config.toml
time_shift_ms = 100
encoder_norm = "batchnorm"
decoder_norm = "rmsnorm"
decoder_head_dim = 64
decoder_cross_attention_every = 2
optimizer = "adamw"
epochs = 54.1
final_lr_fraction = 0.1
Rows from block 3 of the text decoder, named by matrix and row number. Rows with one number belong to one attention dimension. Each number is 500 + 25 x the weight over its row's rms, rounded and kept within 0 to 999. All counts start at 0. Numbers have three digits each. After the name is the row's rms in percent of the matrix's.
# q: attention query (decoder.blocks.3.attn.q.weight, 384x384), inputs 192-287
# k: attention key (decoder.blocks.3.attn.k.weight, 384x384), inputs 192-287
q.70 101:520497489488469515534506497554507494531506530517472494500541514491502517505494499528510494474498480506528481485466507474505503480493465498464458516510546511476480469516470457483518501444512499524530496527486502526536522482526471480473493478470526547500473487532488502522495508505488482527
q.71 097:478489472512519468528538520498524452491506481495487489474533489516501480508529457544513506458498511528510463522486468515550491474480500477484447513513535491478521507502470514526529519476499499465494470513482491532532515545516462483500472550493475536462499492495533489511503528497529520500
q.72 100:481518525483466497533475497481490506504485507457479510475529496487516474463492461548485463524513483480466507535533536537503528514480521529483496528485501496477498570523498545500480532477466533531511493448485458496478515508451510494542462512502512473491515491524488479510476506493489486486
q.73 095:470504506519489505524477546513529440463442502474479484513474501499495456497458507492494506540526508514569489535465501483514525462517476532474444494509516471493471483496528497453515526448459494507535496512539481508549484504491474505502511507467512539517545507498499531492497486515513529439
q.74 104:488483498493530523487521531492485498508553485485487530496488514483550452479466472508509456540477523503525484500478534501481529530525514504481523496475508516485515518517499508524471500526482448478503505524484503473477537459478535520519491500483502463517523529510500540484501486475515512562
q.75 092:510510468502504530499478502525498532524550511546496479493462473519446488529476488475496501472551475479549475507485486519546524473505522485527535464534497526488516483524528511496531494464474505526493518500508515519487498479522488501522514472504500486493512526527525495453486525488507444486
q.76 098:485507518491459498505522475497468528505525514451515503501522494533484546482515503530526475499513456504478534528503509524489498502471485547461475555501494501472498490471521508505507495484489546485491504492515504565524479522481506508530512516500481487492497497522487522479468495484514457519
q.77 098:525536512514514498464521452456504488484451506501498461511516478478468538482501528528518545518498484499492551510504508487513501534493463522493472477511538466469517542489500508499480513497489528496468554468500503502547511491498488519522481470526470506520467513503502513506469484545494498502
q.78 102:510486505499469488515513468449520491531500526520534510472508484510525472470499520539481462547469502481453487505518493558550476486505489505510566494469461492507469556465482536545496516524486499477459505512464501545455484547533501491509475486527499463478529512503486505496502529498497470528
q.79 093:536523498479540513481545472521482499518471532512476504515469463501517481521487524517490507457538520468501520546505518442505468463492527532522503475511504484487541486486511505512531500451499495500481472505471514510491475521517474543495479485473483527486540454505471506488505494512479506522
q.80 104:532544479526490510500484506530537490522502512497525512528552466501484560465527481501504473480486558515460492494522488537538528538514508475479527503507539489503519512468484520501497507483470527527451508514517517492497487530483490492478481501530513486471490514502478510513487493529511491508
q.81 090:512483473543516517500543536527481494512474497488509520526453475503504505512499479503472507471512535497503511518492453480494506471465505464488510458477464471499534521548521504480486502520485494495541473473506527518453452474468452535511543511472493508490514516436535534478510508489469475475
q.82 089:511495483460487516480516514492483520480538508477545447487514474541466506500498495542450486528495517496499494557492512501492520493487506511515481457500502471461516495490524497558549493488447522472529530549518483484481534524489479506546505528508515504476516517524518479557492452517488471486
q.83 105:533497475492497523514478483502489516515522504475496455508536521513500503509487546471484509462466532474512536476476528442457464515469525486512539545516491466525497459499507519517472466469483525500513508476469490508506472494500524462516555514456481514471520460443496533465462469491510510460
q.84 094:482510481509504531517475463492477496534526490519502460479513528529492518523503485495507499480522484490493532540485508541505490517508453508490470515544554477452500526511475511468492489466484512503508517529487517492555523507475502476479523482554461520477479482513501497461451500516533487503
q.85 096:475523485529537473525538499517498500543481493521528515462462492485491465479481522506469520495492467520494458481482508482504505472495497472499508482478480535487509501526493479493513483516487456498516483456474479513460539481530497533476501523491486466550502499480532464502501463505489474483
q.86 094:478477517469509471521476479521440499503546525449478490508465524501457492520495475455504471513457522484495487485491499464493518533464493513519481470492497514516540476468531488467487467504482481488556562499466494529524520499526529494494497482526506512502477479514512467466479466542496471476
q.87 103:539518497539467526479479490538499496473530463517474491468480496529521439505489484524442503511473494463559488516491508459487537513502520502464485490534477519498520490510545478490472526521458465508494525470477510515468479464478499517487488513492477518537513526511510486500499492534502498468
q.88 106:507540504484491475512489491535480549464495468519493493524557470464472514462497514530510498515468485507456520506529500525500525482525498502472508492474509470528486470529474509526474468450519479498480449564533500517534539504496471465483533495509489509534493511541462533516517530470536534512
q.89 101:467458547536498494484501509525499493494445489465470529455514514527546486525519456490529501505513488480492530494526497536502498544458520456480487548457507510466512503478507468520482533506498475508509531467512452512537481493477454449503497524495481458509475483501536514488517469501509485486
q.90 096:454482514522484535468482499524456485477479476471501512465482497505510455495510459507519505502474501469502521524477518498478511485549519533497495520503513511498496492474537511471464510469521451467510508507528513452479483485491531463515514497512492531505530506466477497482503476469461502517
q.91 097:498546465490490480492534507514521480487495471485520494507486464471489477455483496504523496503500511537526491514540537460486510486529500459539505499543491553525516453483488493509482526471494467462479516457540521453465490508530514515521527478498461507533492466490526502518540458526450519509
q.92 099:536513544493520524518489512457485523472540466501489502514482522501530533494462487503534540511505539491497512487516505538468475478514486451527529511445503503484511486470464472526485494517491477520518479501497481491516504516522480489514521461514518458483505484518496484445525520492553475514
q.93 095:529487501469546485534550495478480502475518499496506494525511447513482504472504479470504525492516532526536500515505470520505505477512513490545538513519548462503535443507484487500484480519506496482519491561509521484497510509506491528490500511485501517531515506454473499490501505469479474503
q.94 101:447555522499508457479495495520484473481475470501487531484472519488493464517481472515489503546477565477491514441479475528469519483547481493510503469486458498540520461467555493502511510476523489490482471509541454491532501469527521483499485480496486526500524480500486508517518445496495484498
q.95 108:480517460492462505507523536523510525467483510494462539502482464450482468500510510507521527534492500499538481456523523496494497534487514527473487530480476490516469505486489542455445498474488532514477498471489465492510520456447492498474535464480532483518495491503482528504521528489489508524
q.96 096:537446519530483469513458484481524555521484544493474484474503509506514496502507485521518502547462450456482499536492504508531501531471490474505490545519505508462497538519499488508486492487482511535492496502458458492522464484514479531493458493538528474509496522537464493468518524542519518552
q.97 103:529533498510467488520507481501533481531494480491508499516557443522480511485494492459526546483521545495501515464497514514483476472489499464537543471481503487547505486481483478509510455521511521531486506501532501475529467498489474454479534500504465524515492523530508485503514518503490491499
q.98 109:517520472494501481505517506518500532530507482479489517480486510451505472497511525516431506494497482536535490516517481501505525462494501523520476459543486472514525509525511525470501476520477487468486484525521524497441514518502514514490476479515484487553496500460533484515488495506455509523
q.99 100:525503534488463534532532514505461447525456473482561457453496503543450535517481539484525491499497473509493516509474490501492465476469513536519504517525498489520507521488488479508477480495496519513551549474552479491531507525504461483521535514515488520492451464449534505536476519518485512513
q.100 099:541471487527462537545522499459500492510492515505494468493488498536526507504512516519466457467504478472473511489496531483506507517513523485493529493478486492463492497533530480504526500462510492496561547453478521547507473492508519486510470480534515481444520506474484508451460500500527490495
q.101 100:499486552478504516521495530500492482497473504524523511477467528517500538459512542527535495513499475499493501488460507530516528495524499498452449481527545531496474479490475486523470516515534516499496521543529482513539498489551527519448467462477507468478497487538503519480487518474528553537
q.102 102:470522487494476526488466479519497506456455533464462505478476516499547511513533510556474488548479499495476494551521502507470486486471502537476449520490472469461489494505501547504510538521479505502500486453517524493489485508474502489472515488508479473496467454453519485484485545520476523535
q.103 103:482475499483530530495529470536496458482488544463497521506484469475502520495531498553476487503512498509538532523480526447503485477526449507478491516514527498507522499532476476490528487508477527445492461552523523547498465506503503547443516525503516472532482471484498495517463500530495506557
q.104 100:470527530499538506483496480514523499477546515482521529494439465493467489452498453473547484477498528467495484494523479479521476500538479506498508474530519514556501475482463469478476462506494446537499515508483466468506547476462484500473536526474514513487521528512495534515547524478491513504
q.105 097:486471510540497524463492494534495522501502480479516487526464483510525471512485513505535517487491462533537496471517517528485457495484491491486492562483504513515477477529473507470513477528489491453482509503498538511464496521493515508485495509465519502534493489472512490433527514523551501547
q.106 103:539539485497513477504547498523513485461478455538495495501511521495480474467505466550475504476495485501475516534490491450483478473509512477497492527533499484529479499514487477491508514496524512498463482502534506478540498520486476512496503505493451507529515508477493485576479491481482533487
q.107 103:521509540555503506495492550501523466464490496503493531502484484497526515504504469450529536521496563522497521470486494524496461502542520465494501482441516506525508455495506523474474503494506461497487505490517499475478512492471506534500531524459490508495490510541474480490463504480518515460
q.108 107:528459504510464532522506496495513503539511541504530462541484494508504523524471562490490515502512453504538496503486499522521483536472530518491530526487524521494473546516514494534529523522476528475528553535464545530524528484482498496504495485488528526486489522479514476435504493533530466454
q.109 100:435472468513483496499489525527471508501471486477448495483522485450509501500499482494497492486473461501501458509532540517487552526461491460485486509483472502533465459519529467451496507499467502530476433534509503519492505497491509486483513480450501513538483494479503470524508493471508520505
q.110 101:488491485501495502480509502512525498522472531470477469496523478445453461473522519497470512512505515533473484537510524497506484519468497476482481458503498476488522489521502532511477514510451531535496476489500507492502474492506454530478509468537485511485496496528493474495470496504458532502
q.111 099:483522476499492529471489478543512541512517514490438477541511463457463552498542495524519517500479499498524521525518483484508517508527506456494483491506517480509506478525495449463443520500536481536475446525493475544512532526519496512495490493522502502516520495493520473478497560497507527565
q.112 108:514485511498451505527508480505475486521466514494519474515514520507480516477515501494545522528505471479527495511506532542549510540495497486500512491525523480506482520510466487522514512501512557505538557530507512541544535483487520469458460492470492508458464529484532475433490534488521492549
q.113 098:480455519493491495470461526526519462486530524497504517489520454546496554533533506441495527467543509502490529498517512534524503483502507514502491536480528494519506500463458494453515483466516492493538544513517517482487510496537478463512520485490511517504490507504506485454494498500496515523
q.114 095:506519530484475486485529503489480538530513483468510516525439560511483505542478537531492508463468524462543494536491492463477470470468485440532484484477531533507538490520508501503469484476491468504496517462488504523480496469493474512516479493548495489511493523538480477497488496504475485524
q.115 101:511500494511508522510527488488464546508517519491533515468521485497508470486464480491525477466461532536505472494494502522467496468498501489505530488501492512481495521509488479533513475487487504476467487522459530507504548543475499480557490513493502506490463488520462523562489490450495448519
q.116 098:498533509504523498482528544480512484524494468471497527507478476498537505457512448501503509535508527528508460476526516538483526503530485490476510512479514505522489459502493475481481492489489486478483420523497515454508488458500488535485464476524492513476493467480480492480512523496480495544
q.117 109:529511507540510530498500480506476515442449500524526524520493536499501471502478487514498515523532534462518477484513503549495493494514500487491526515482440498514522496501487492454515532518520494501531491464474528464488504504460512499510476487460487489456516494506491497426489477483520502526
q.118 091:516488546514496491505460492521471509512489510483483517455539479511448517518526484475527495497529508486507461469511514470508509503495531517540521493476507525462523474447484498508504541465507527495528500486520463503510503479514467467502488531504487517525490488517520523442506515547457501506
q.119 097:499471546488456475469503541455500513495496523496474504497480500522459479550520514480509527498489523474519529477508531477540533475544508527528492515485489517492516496518479540492498521524474520534488482470516499514474474512493518535463493519481473459538504517485490446494478491518471507454
q.120 099:494522484516496467509542502507496528493494471540496488487511516466546473476532520542514453488444540491452520486487492548469482464527481497514536486532457535494521499470522556490499476502527508493458459514512524519481483482488518506481492468513497489480509550536473516532472490471486505525
q.121 115:486514507493532506518478508545457461529474504493546535482477478499477535485478501463523526457499522492539530463508491455462464507496504473522512484506516461544520465507505476450488455531501473521545554510511518493484480499480472456538494495534495515492479500474529501483534465494513514471
q.122 095:534521527510472546523450514505520461481499521472528498524471501489500524540496505527545472522537507511469488523489498488530501479480502506460469525493490545476495522531536473549529538478523549474481496515511477486505462531510458496518473477495488498467532489515531494527475467544500512486
q.123 094:473520533514511485516459472492504554491472517527494481473568476530463486478504479457515553470502513500490516472522523499502492477453519520505457509505523490540455469523442470506481491481475516511523491551489481496488478498484466448459510541498483545523501508536525455507520497480512570469
q.124 096:491501484448481481494506500543492496503531483499546476464460536484486528528472496501506522463512482529538480514491521520477526490532516477478523484538487509518513491511525486473487473526511476450491502489476515440492507505520517504489524538474512487483470520501509522531497498508518524471
q.125 100:534508521506525539508487491494480509464514478459484455520491475520481490498537502533529496442535491458476503517504493523507489515472532488495492494478548474492498489513470473508533473513469534495534487537468500481485484513489459504517507492516524534472519479527450512443517519523545515490
q.126 104:496493531494498477490488471540493530500511510511545491512548473489493533529486507494463542505507500529459529508479458509517483468476482497503495468523522488512497482501485524506490493478517515525488496562513498476518508507537449491562514476487468533500476496479543515503533501488472472447
q.127 105:518518509528529476506529531517484484517495475511496497517517465470530553460452473491541500489458515540469491451539514511493480498512545480474532514490486514543518473479480490476486495511515450529503502481520476463491490500484508526514541518473472479519519475506481520538536488500524488453
q.128 100:483470518469484479463520467502541519521551501493521475544543500479506500503509475512470514532522528470540544526498472520507520537490553542504511479507507469488458525488460522501491533465499535458500517529519487500538457555452497458506526522458500474513512471491533493513466537474544525448
q.129 096:472539505535511497489509472470513520534480506527490494472502446501506508477504530483504514468513470495500493553495523532514508507465484474484458470483510539468493507523507505465528486485467518455523483493552479447470542456504485467531509534532514561478530550525466551537522481503461482499
q.130 094:513473529513472508516513472470499487481502474490452521523537482481519520525518500528491507525492549461479522503510500469452520513475478490529543509478537512522490511497473492499481550477445531474498500489497516529513473490525530560485506497523548435517487487517519444498463466487485532485
q.131 108:522511528556535472501509520515482469486521529475472521494513483525503492471541528468490442479484511506471474506489546532522492464542544474525498489514500496506572525524510483499489526552533507480520473490477523454472524494495463484498503499476476548522504537533456501519523494463479500510
q.132 095:528529492518478500482492471503493518512503481491459447512508514493529501487504479506515476498476490490508508498476543532502536478544522488491485495517450502529536519518548517513521533537498507522499510493505495503482480507471460497522469500475509559463491537448521514548539534530462521504
q.133 103:448497509504521462525542494482505505524484538510505456458464481537453465472503506515491492495528477474487510531454532499495486511523482487491456494485515504478522511500553469506498528514506548533525487486524525495535524515485482468500487525462484537457512500511506540558543516505447497492
q.134 096:489532501498524517533483505459517480510498487498469453502492507479545513478544505515510500508472514511476520522504527494529555462522538470493558471502479507491497488449502510525526521531467512510507514532504514469528475465510457482550486502532481537469542501527456506535545470506479476503
q.135 102:497543484538492489514499534486534519491512526497482519483487512504488510457509533428530510532511486502515498461441525510548482507520489498521501501528496539518543512474536499481547481537499516549524492470520485466481498500487471488519465489517464512506517508485494494494540456519498469546
q.136 105:480465506518484505500483546510504476524459497532523522458533543477523511518477544478546497487511520519511501514505515517478484464513477500486468511469491509491473465472462534519502458513478474477459516444495571483459479478545507487472471518536495489472485491474522511514528480511484465561
q.137 108:472535459535503520535505509475495476474497496508469520475477531513494516473486532488522480459497475561501453457479546493540487483543540454498517514490476487479532474531479484497505506555485454509520473511469514476499499456502484531493458477528515501521548556504490502515505497525506471508
k.70 099:529513448485541530464465507475519517527495485507488493524475474514490449460533448518514526498464494501476485524503485476523496543505478493524476474483488469479485466452495512494487487491493514538481511502496525499511485527488473506479500489492506492477518525463520474501535483500435530519
k.71 098:495496491523531487552533535509466532504499472511487494483518532534523483483490493445478453531465443527469531475498441541505535500546513516524467500542527462469500498466470508519478487491505505493472497517491489527500488500534486501507496495460520508477518554493473510482534516532504544469
k.72 101:486468475486503525530520482531451559496487469518526470502538469485464470474536499500521453500537510490535511466516506517467529492498544493529529517516491534451471546487500498526518512490506465472548532493512540524520479472498503497500482478479499474497429450500484483482468523508524482482
k.73 097:491460475528507474484463497521484530523501489491472523484503563511491508478497534486471496512505525543525532490532516533518513504510515504514495511510485467513471520527491522457508479532473486546495507452540503492473462517508521481465485526467535503549471519468476535484542479496484470517
k.74 100:496496528484478473439492491538478551511488466483522535487489488492499513546502506528501487508479484520522485502489546505461528509475507507483509501502524483510514550521512475521493537506529463516479495505478519511501478478500536522519487506486474485559460508545459479502508504501515498522
k.75 090:521499484529521504548457528510481460482486507473485526498507456476484488502524512482560507459508531539505510443520535492525476520512495500516492503503469519482491498455497539471435479528512475514478545485477524485490453532514446461518497472505476544472493534503499493503470492569469522523
k.76 102:536487510478545530514542479495522501493477539524490477456522518489476443469528472512447515470498500461464522531457471487471507520493497547526492519529482513447483492460515574532460473488491519490474494530484535500544526515466512505541477500522481520444499512501462482494482476522474535514
k.77 101:532482489500506502519495523469549515456501518501481507494488556556499491457496463485502532519496534527504513518439456500548493507474465521463510491483503517485490464510538523519479484479462552467491486505495530550477506544500510454483482501468534497432460529512500508495507466475498499465
k.78 100:543475513484538535532506500540487474508490546502519488527516479473490506518488505464558514504501467490528472462470485531519468505464527551480521457496496530478479542511480553482483485455534463497539521483474515520556528492533507503540470507506515481466519503519518479476499480488527512493
k.79 093:500501501537486486520495501487493447498503496483518541508502540530513498526527514496505478483462529500489531527480512475529496551537486441485512521510505487489494463483495513521494510483490568511463490472541538518506526511527469470508516493504471523480514555512528528471514508450482473510
k.80 105:488518495486473467479509466502520522559485510504545496483491543490541505500509465543513528483508522475461439534474469512518452491503492546531486471477504515504484482497490494538471516466522468523476523512481512555507506528508539499530505470479526461480468514485510514477486510550497472484
k.81 094:518478510551519501531545490472477448503517500484485500527454517473502544517484521482514480461470496499485467514510508468508526492513541495521488509515520486482539491492514523510471475498533534568469515472474508512476462543470523531489498513497502514513503499464476507475502471523517495491
k.82 094:496468513512493471496490492504460464451523493480490476541525475475537480477472482480498502508524475516534517483536474479502487467471513518515464493502550462497530510469524510494492497509510505473478487529528515508520503498471495508500480512488425490504548529506503479504507476491493487519
k.83 107:464476520474493497504486498458509505469514511555482525506464489509480478508532496510458511471529522494521541487468508460449506525515499502521495497502506492536467520551525523523511511533513524519459522516487495496493525535486526463521534523498508491525504498492513511508536495499509464516
k.84 091:509470482543526522535464492495545472517515539533510508455501506458510506436518479527474483511485518488515518479448501502532494537532507488511490529483499487495551522488464521546507500491488519499505522460495490517504475491479464471486514481496477518478488493468478500498468473520460489524
k.85 098:530489478504513542523478525546472476467504524454497513508524488515506479534538554493483478547486512504518477508527512463492520492510538442465490502483521512493504503520482476501492468505499499538468505539501539513481463506516486472498498513528491523538513477504479490466531447533533481489
k.86 095:536512513548511544510506525475507497467559530523484501459533492467474492502485520456492533486518530498512498523463476460512513486539524491468523481499514538537505484486486514492494490520499492501471475509516476461514510533462488513485527530542474535516551560469490521513509437491492504531
k.87 103:497507508468493455522502534452510466508478453503520528489504508507481482536485510480460507536509503482508506521506531465506504485543491440444505532497477511518528504543509462484470497488479489458517526490491530476466526493487486479490488521470484520519548543470459519506540505473498476468
k.88 111:474467456457551531474511531510499535529488494522515492511474496468509505440493456530488513457496501463482510498502476493495541520485509522479524493481511543504506500446519471499494516492446460461477497483475507508490536473460474537470546484475523473524492491499516486553510499547456492534
k.89 102:521487495469503517477491511511487537468532535487532507461536472488512530535493497494458523491515492515478512482508541510518479480499500508498520526482518528476503504520527497473543541508483489488544498508481458500524466513472506516504478512514495463501511469492490552484490521463533488524
k.90 097:453490512462501483440477523482498494493506482522535491501494471499543539500466511538515512548487521501493503490525551485442511456493459481509559537508514476503498503544514481471530501502500484476464492488534510499520499469531515499524517535499491471554495510491516554539539477503523461485
k.91 099:486502493481525482490485489469532481489509516454481560524545551496500496508517521532487516532490521552461482486492495504513503461496489492470533524499502500482470454548546515514491486523469504500504508483508492497476452520481521486508500465512492527579489484537491515530510506512458498457
k.92 099:481529530483503466451506474501523512540489501518472504527480506512503533529520506490478497478517518517478501502485494491490497502482498545498528460497487525491470489522486483453483500506505481486537480522483494490536528483510521479524510498482499480524492468516483501489526516549475521510
k.93 093:474487476500460471478518468468531449485513492473522508517525506503520498499479469491491501493517503520459511492508520458495499461492515512541472498515511481507508482521473489490538469512530467490515486524481486487494465513525502532484529468478474534492497482452498456492479485524479503500
k.94 098:521514491482487505482496486489498468499480454509505507482482520525461520532507535478495518511506531496512499465533519576439525469466490491475551497508535487526488480502493517496506546469528484503461488511500516486509517483568559536522471489527488513539524512527521516547541465490461462520
k.95 110:447551477471490501450469514531498549565530462529509482526514503473484512447484478508547499479495545524492505471496472519461495475475509498476513540458482472467464503518487456499525519467490452525467515502495487504480497529482542539507529523469488511519495448490503539551496496479490469480
k.96 097:531534524528522491508520553496507522507492494493508523496525519537524472487482471460489470495547493479511469521473486518559477494474500466511478507517488488464537515493482499510522533511499501451501518479485544487528529457469509494470502510491474504478519539535509496520480493535561521465
k.97 108:488465503501509516456479502493521492479564533517469527513534477514488492529496500531479543493522543525532482530518499519518476501509490557473503526478520479542498478529454474514452474481482495506470499480467482463490464518525527513482506510515553506525508506453510529483548541510465468465
k.98 110:537525498536550518543550530512516454489486514500512524542479487459506526457480497477530478476476473518481504509532463499523553491493495467497525477492488528485531486502499465505501455480494483487462513502522547505513483504521452494496523443473455481526537521538503470500478473519474487495
k.99 102:540487526483536493563470528469553461486502560499516519523559491512544471472536480518505484545529545503496544527503532494498481517480450500521482563507526478543462477558505513555527490534505499481532506500544495485471470484508491508501497510524487499513518518473522486464555526517505511486
k.100 099:515451496519496485518480456478482496479470553496452538495504461540525499541502493484511487527508549511500483502479493492514456543518516480495482502523507479484524552478480502510514525514527559506521482509454484488510505515500510516502510520511471525500494526534449488504492500475535531541
k.101 095:505496454500521442452531504480506553483464482530500520484511516504516491502537494495492506497474457525481517506507492492503493509457459506463496509485485509467480482472524500517494485465477451491505508453450538497526547462536466460513459493478488449506472517528493510486489513513485493517
k.102 103:491486535530492535545542503492471473475478463545518475466507522512469493467537521481528486493484522459517510500492465468497512522460536496472464497521465477447476505507510490498523481468504544465489488480543550545511525467521483471478514537507444475468469488511510512512516474468494500479
k.103 102:526514456518514494549521511489478468466469526531527517530475490492499496459540526465507504496478486498449484474519472462498514532528514493521475517469509466484529462495476486547492501478492494474463467519537493524524526502472471455492533509504487532488518549509489472502490523482516495497
k.104 101:503505475501486484416449462488508525551546460497543516524506500464486508531462477518492539519471533548497490481541561503477499527503453517531494545499526481511488476520508482497476544510533464532502498531497470474479460520508559529475510483464526475524524479470478504510487510492500474520
k.105 096:458495507490509457492469536484495494517527494553510492525515486487524488505528537472483505493457500543474504469504536516447472488505517464489467519492485458546516488523523505461472549536518483520488492520508500493483486491497494491479510493481485477489498491514494536467512541470522501510
k.106 102:477474464512516492513493477465471533507509495532523503503447563520542485453536478483439475517514489482506508526507451498503521509534446531511479536518510490476494485533522477508514508505464539458492461480484467523516539493496498520492496516469501491532477504483523473486497503488514509469
k.107 108:503490469503463458436493479494499550541541510470488528478502474518495539537491529506502507517500543527486491477513484517490477475469507502504547504469527502529496512482458461458472530492528451527509499518485502470517506531530502518515512501467493498553489441481492494487525482525488495510
k.108 108:498499527544496477576492484472513470470506545507483482510526486491520486472516526472498518503477503506512517470469491445533457520522542464504463476517523502492523537515466511479515494523523533503493539503496460489470512507466470477493515490520494485434497511472512490486476542525485526487
k.109 098:488509500487507543494508538471469524493498464501480448461499490482495474466437495498505484520492491459515504509499495524467548463483499506516514528516470485491525503497519457492539525480505474513485500485512504508445535544525506530488543508485537500532522450502530518509525522494466472522
k.110 100:491534454521495499534483521509503528487525491490462506471507523501465454480463489462536474476492495476488513523509464548509482464500507467509484469454485497454530453512491467524525482482469515517522479491500530525521464518470438513491537505532515563478528502488532490521522445518447516492
k.111 101:505488497489531474464500518496497454492510509530484489509499505445484483456530451504530533494467483491488492513494487531477484511501514529533471462487491502479500498465480472542488474509498478443519522520453512488475538480531452454484530532486477517494516499502532512547504507521477500520
k.112 106:515496494491509443491488513477493522473520515541457492451510491510503508506508504482460498500485489508470509494462526499478482513511476498511464545488462488509497499525461489528473508509521474523510526455463461479494506538510486448527496479494505511463510459506467541489495552476497519529
k.113 096:540476513504472479496485474435498525486500553515496480524510470522521487509488472533522510510499535512528514476457530508515441527462457490500507509502455505478496512545469503495533534486508532536496530496453498460501444531494495520476505465506524507472543484465492501483488533511464465487
k.114 095:518527512522539517468493504518510547466516495484465520543514471538519502505479474468503472517489514498496510533512508459511523483532506493447495486470500533486519526511532478498473480517492530482466500477488550453478512499506436480512512509518501544483508542497520500481505536486515543505
k.115 095:493499489489509485478471436556500514499479501501491478541522486461500496527493521554505515542468472481461482514520470445512502492529468512499500469506490519517531546456528540496477477536534496472495505534479489498504483523509557490474504481519512489506456516530464490476512505557536506523
k.116 102:476523476491472500456528509483487529565479486523534504551486479520516496518477539538525462458501493515489489457546525557461530463497489477508513494467495512517498483534496507528513516497494479488527476525520540504521483481525542505479514493536496475546501489524520501524479493491509501470
k.117 109:465472500472510456446481454498538520544533487508465548496492471509538491533532480502468515513530523519500522496506546494447454540497492512495475550512465465534523533573524485491486506493506484482500526517477447528493465513533557479549474529494522502494488500479495514502493538470495500473
k.118 095:516519515459534531526495537493547494439499467524451532462541477497465444504494499481534495517543520476516515508486521500494535494483518530458492496526492551515485472528536520467535470502480532532508471497537502474509488500455457497517482520489502537535496500481507516514520510479492525504
k.119 099:491551475491471518520482511511505494504509465474511513495514516520517493502478482462540508483490502476522484503509473501534499458496499447462520515497507485480467503471515493486530483483516498514538497444486527505490517502510479475479489461525505523495479517482542476496479468496465501533
k.120 097:478495488478495489466522461520479496556496478523527518493464545507496548534512491505485443489506472459463475542491481544501522506468471513529517449500462515478513489499526532510479524489490440485473474519472501543509536489529515534484483508512538497476434474542476516504481505489508456515
k.121 113:487470484516474482462521530447572500462551491487506533535526466503515508522505477537484518504530538544505489499482550477498485486534431534518548544535495493523507509543466501546519496498489539484504478485482482469469470513495550505497533505527504524546537491487473521511517503480482528483
k.122 096:492506512533483451539489505455528502501482560471471487460470502559486484534481482509489530539538525484511497502475465545536448541499490525511501494496511480477499530504473535529521493519472549485525519488511444547519478491503451495498459527471507483470496557507492454493499502506458523491
k.123 094:481484505449528516526479534518501537437501471499514473523488505453480495500502469476532524511506506526507542472519486519503485530486503520470508497495447526508527457479516493478512509483449522531500522477516515501500466512469474508464495515488509539495507464490550490544544492529454513471
k.124 094:488518478528495495476511462470504470488522488480514540542482489508510504533526489531486506536479475522487519473480510476478549482512481444515489529522523482490507504517466497480490471518517531486443476494505496499505511498492509498514516492489471488572533494464480493483504538532493515525
k.125 099:482441521551497488499482506491484479473519492528478479477489464459503499469491457495482480524475525467542500490480532489522465529515488499472477478504470521536484501475512502506488485501510520486519493491518481484505545482466471507516541526492527475468482503477485503510481482547465533513
k.126 106:550473472493539533524520500502519477456504544484479466521508482512514487493476513470469512477465487491542514487488481492531511491536471522495502514513476519521498475453494495497529473480469510459490474489541519447485523501495468497472512463482511538506550493482483517498511502541455515523
k.127 104:460542471500512488423508466504474526539492524456539496488484482472483502510489492525521529471517518492492500480538484495499493489488491520503536516523520496477480495507533477469459490533506495528538473510475466517519512512500555526492484484459527474528493484490497534514487495508511515493
k.128 101:534544524479491493493433493479502464532475449500479508494473493473502531480487507512495520542537521483469547495512538476474535475474508480529497489512536471488483501536491554453487489508486504517486510515499492527495455496519522504460529505500503491474495474517531472495523506494495529492
k.129 092:502441482459528499481549502491512538505473536512517438505461475487507481493544520544499507493495521521502494517480510498510540499489529504544488531524473461504481468495475512546540522540476538529480484506510517490470514498534515491518471505525490488545498460506499537516504530493508515501
k.130 095:503500523483475523506489520464489465517519502494496550542514441476488514492511499471491488548470515486495517489497520516462547514508523531503504481529530532508535457525456501468481483495478477530478478478483477541461518534521528503493488524520489514552501536476508530473492468539456527527
k.131 104:483462451450512490470489505496493516487473507496516501433503487505482461505556469527450489451450456540500465523515494539527487483517496486512494495476519506481506508487481507508528501541492543520539475467535481509509523476484511536543450501485499510486498493491530533501471535449518487497
k.132 091:507494481482539480491542530496493498467474509461525499441459490480497510503535528538487475483487504487493492537518498498527483526489542523537524541528507478463491524478541513526548470501450526511520489509503499466500475506513469505498477506490508538490497497479531517502488538493515475503
k.133 105:503468526497549458521541494525457533519513490495522490456459469482499494502521484494501486523491474492508489484482522495541472490490477484553477494479502465444465488510506527498494518497466537529523476464495498521501484518493505476499474501531505509487458467507534511517483522511470504553
k.134 098:473511497457505468483514455478473521465520481487516518495503515470511478536515467495469499507459469479495522541524485544538472539491480528515532477485552486549483500534496496452522514502481494568506485465567466532518488491486502523530487498506541526495516501517527552536474506509449482484
k.135 100:502505466505502527532541524515476519467533541448492478468521528508518533499528509511466459483493491505526456510459457499538471501516506523484469510516529504506520521503523513485480476528517517506560461503466472518460521516449475473548503530482521514534525507525518504516519478506484480473
k.136 105:461524474526476467518543490550512528510546526467505491530508488475492541485525535464496496496519505504542483483508488540538454509458539487509528486508509536494500468525532514534496518542509482490555500498471529498509495475502469455516543509474521524532479514525486480463509515477547519445
k.137 107:453504476453539521510543491480465496459516517463488506489525523461492512496503498510460505459466466511507482554464520530538507532504543483512480531533498487539549513498539472550498470558517538511497471529519479519460507487455494530537500486496471539494481506520483544499527528474525488465